Weights of a small spectrogram diffusion model.
Training: soap at rate 0.0017, 6200 steps, batches of 64.
Data: trained on tunes sung on syllables by a formant synthesiser, 10.2 epochs.
Rows from block 2 of a small spectrogram diffusion model, named by matrix and row number. Rows with one number belong to one channel. Each number is 50 + 12 x the weight over its row's rms, rounded and kept within 0 to 99. All counts start at 0.
After each channel's rows are labels from the 100 clips, of 14976 (inputs lightly noised), where the channel reaches its highest value: "responds to" is what is common among them; "peak in band" is the frequency band that holds the peak. Only what is clearly more common there than usual is listed. The data: tunes sung on syllables by a formant synthesiser.
# convs0: first 3x3 conv (model.enc.1.0.convs.0.weight, 192x192x3x3, each kernel summed), inputs 64-127
# convs1: second 3x3 conv (model.enc.1.0.convs.1.weight, 192x192x3x3, transposed, each kernel summed), outputs 64-127

convs0.3:40 52 46 73 37 38 42 52 47 60 47 43 41 53 38 67 52 75 54 57 34 58 42 54 52 07 57 51 56 33 52 55 54 52 53 34 42 34 63 66 46 56 31 49 37 51 42 27 32 65 48 62 58 27 45 62 29 64 46 47 51 26 40 54
convs1.3:35 54 42 33 54 30 39 25 38 58 48 50 62 61 47 25 44 63 64 29 51 43 49 50 55 59 64 34 38 63 49 37 41 60 37 54 96 58 44 48 57 40 53 44 46 40 46 49 42 50 55 52 47 51 54 29 62 30 56 40 55 64 60 29
responds to: clipping; consonant: /ʃ/; thin (high-pass); white noise
peak in band: 500 to 1000 Hz

convs0.174:51 80 50 62 42 62 28 51 54 45 53 66 48 46 39 43 59 46 81 56 37 43 40 51 36 21 40 46 44 41 54 46 76 50 54 41 56 33 50 20 61 42 39 69 46 37 53 37 46 55 55 70 74 57 56 42 43 73 57 53 63 49 56 32
convs1.174:40 52 72 33 59 16 58 38 51 45 69 48 47 72 50 36 67 59 56 29 61 61 75 26 33 57 23 39 52 65 50 63 45 74 53 64 55 54 46 60 61 59 51 49 55 62 60 65 47 30 41 44 44 68 64 24 47 48 54 53 51 59 38 44
responds to: vowel: /ɑ/
peak in band: 500 to 1000 Hz; 250 to 500 Hz

convs0.160:40 37 58 37 21 60 48 54 43 63 55 67 72 32 63 43 45 61 41 48 44 48 39 56 27 33 38 45 45 45 36 35 45 31 23 46 55 29 38 30 46 41 38 60 54 59 44 42 39 49 41 41 47 50 50 59 47 59 56 40 62 44 44 31
convs1.160:62 37 32 40 45 48 55 34 37 65 58 34 52 38 53 39 43 46 82 57 67 52 51 50 72 46 60 54 51 52 64 47 45 58 40 34 49 51 13 40 48 45 22 54 44 50 49 49 54 80 49 46 51 67 67 53 52 48 55 27 35 61 33 43
responds to: vowel: /ɑ/
peak in band: 500 to 1000 Hz

convs0.8:71 81 43 39 36 39 57 31 41 49 49 49 60 62 65 42 48 47 29 62 31 61 85 60 45 42 56 37 56 50 41 32 59 46 51 63 52 42 57 57 61 35 51 52 51 40 53 50 62 42 27 47 58 37 42 50 35 55 68 65 33 54 38 35
convs1.8:71 45 52 48 71 52 42 46 63 55 53 61 43 31 50 34 73 42 46 18 52 48 39 39 68 38 54 54 56 62 25 46 42 53 53 47 63 67 52 52 52 45 48 54 45 54 58 35 60 60 58 43 39 87 55 49 55 42 56 59 57 61 68 59
responds to: clipping; thin (high-pass)
peak in band: 0 to 250 Hz

convs0.26:57 66 57 64 46 45 60 44 24 69 37 57 48 37 51 12 39 38 55 42 45 35 47 49 33 50 61 42 55 32 42 62 49 57 50 42 51 39 64 29 48 50 46 44 46 52 46 51 24 61 55 59 55 61 46 43 42 49 48 27 59 45 35 44
convs1.26:50 37 35 40 57 70 23 57 61 34 62 41 46 55 70 69 39 39 61 50 59 58 41 57 51 42 42 40 52 56 59 46 59 34 31 43 47 59 43 47 48 23 65 54 51 50 44 36 55 58 66 55 68 52 56 30 49 54 48 70 40 51 71 52
responds to: clipping; white noise; consonant: /ʃ/
peak in band: 500 to 1000 Hz

convs0.34:68 55 51 41 47 63 63 33 52 67 55 35 71 54 44 54 46 53 49 59 57 37 47 41 36 64 60 58 33 31 50 48 70 68 43 30 48 54 44 42 48 51 49 60 44 58 18 34 67 29 50 67 56 75 71 40 54 65 34 25 36 37 53 54
convs1.34:36 65 54 50 62 38 62 41 44 33 53 56 44 49 70 38 72 51 64 53 65 61 40 52 60 57 44 54 67 54 52 63 36 55 51 62 65 26 62 44 50 46 45 60 49 72 53 61 49 33 51 50 57 52 63 30 55 33 50 68 59 31 40 63
responds to: clipping; mains hum
peak in band: 500 to 1000 Hz

convs0.19:35 44 29 40 53 46 55 50 48 39 70 52 57 50 51 51 50 44 34 37 67 41 75 66 41 51 46 61 47 51 47 44 24 40 58 54 48 42 48 40 49 35 42 60 55 43 46 41 36 37 47 46 40 40 47 42 37 33 45 52 34 51 65 58
convs1.19:43 48 35 62 52 58 57 38 57 57 56 62 61 34 41 49 61 72 45 46 46 50 61 47 50 66 71 57 59 60 55 35 61 46 66 52 57 46 52 56 56 46 53 55 51 51 66 68 51 62 53 44 58 58 42 61 76 44 36 38 59 38 45 51
responds to: clipping; white noise
peak in band: 4000 to 8000 Hz

convs0.176:50 73 38 73 31 52 29 47 42 49 49 44 38 44 57 66 44 56 51 54 53 47 50 55 59 46 69 28 39 44 58 50 49 57 57 48 61 61 61 37 51 52 55 53 54 55 46 60 40 61 51 49 68 52 53 52 65 58 34 21 48 61 34 57
convs1.176:40 40 41 27 58 34 41 45 66 45 29 58 52 55 34 23 47 35 67 37 69 52 58 33 55 48 45 46 48 66 23 49 61 40 25 61 45 27 46 60 51 39 57 55 61 57 41 55 54 34 25 27 48 33 35 44 55 41 56 60 50 37 51 25
responds to: vowel: /ɑ/
peak in band: 500 to 1000 Hz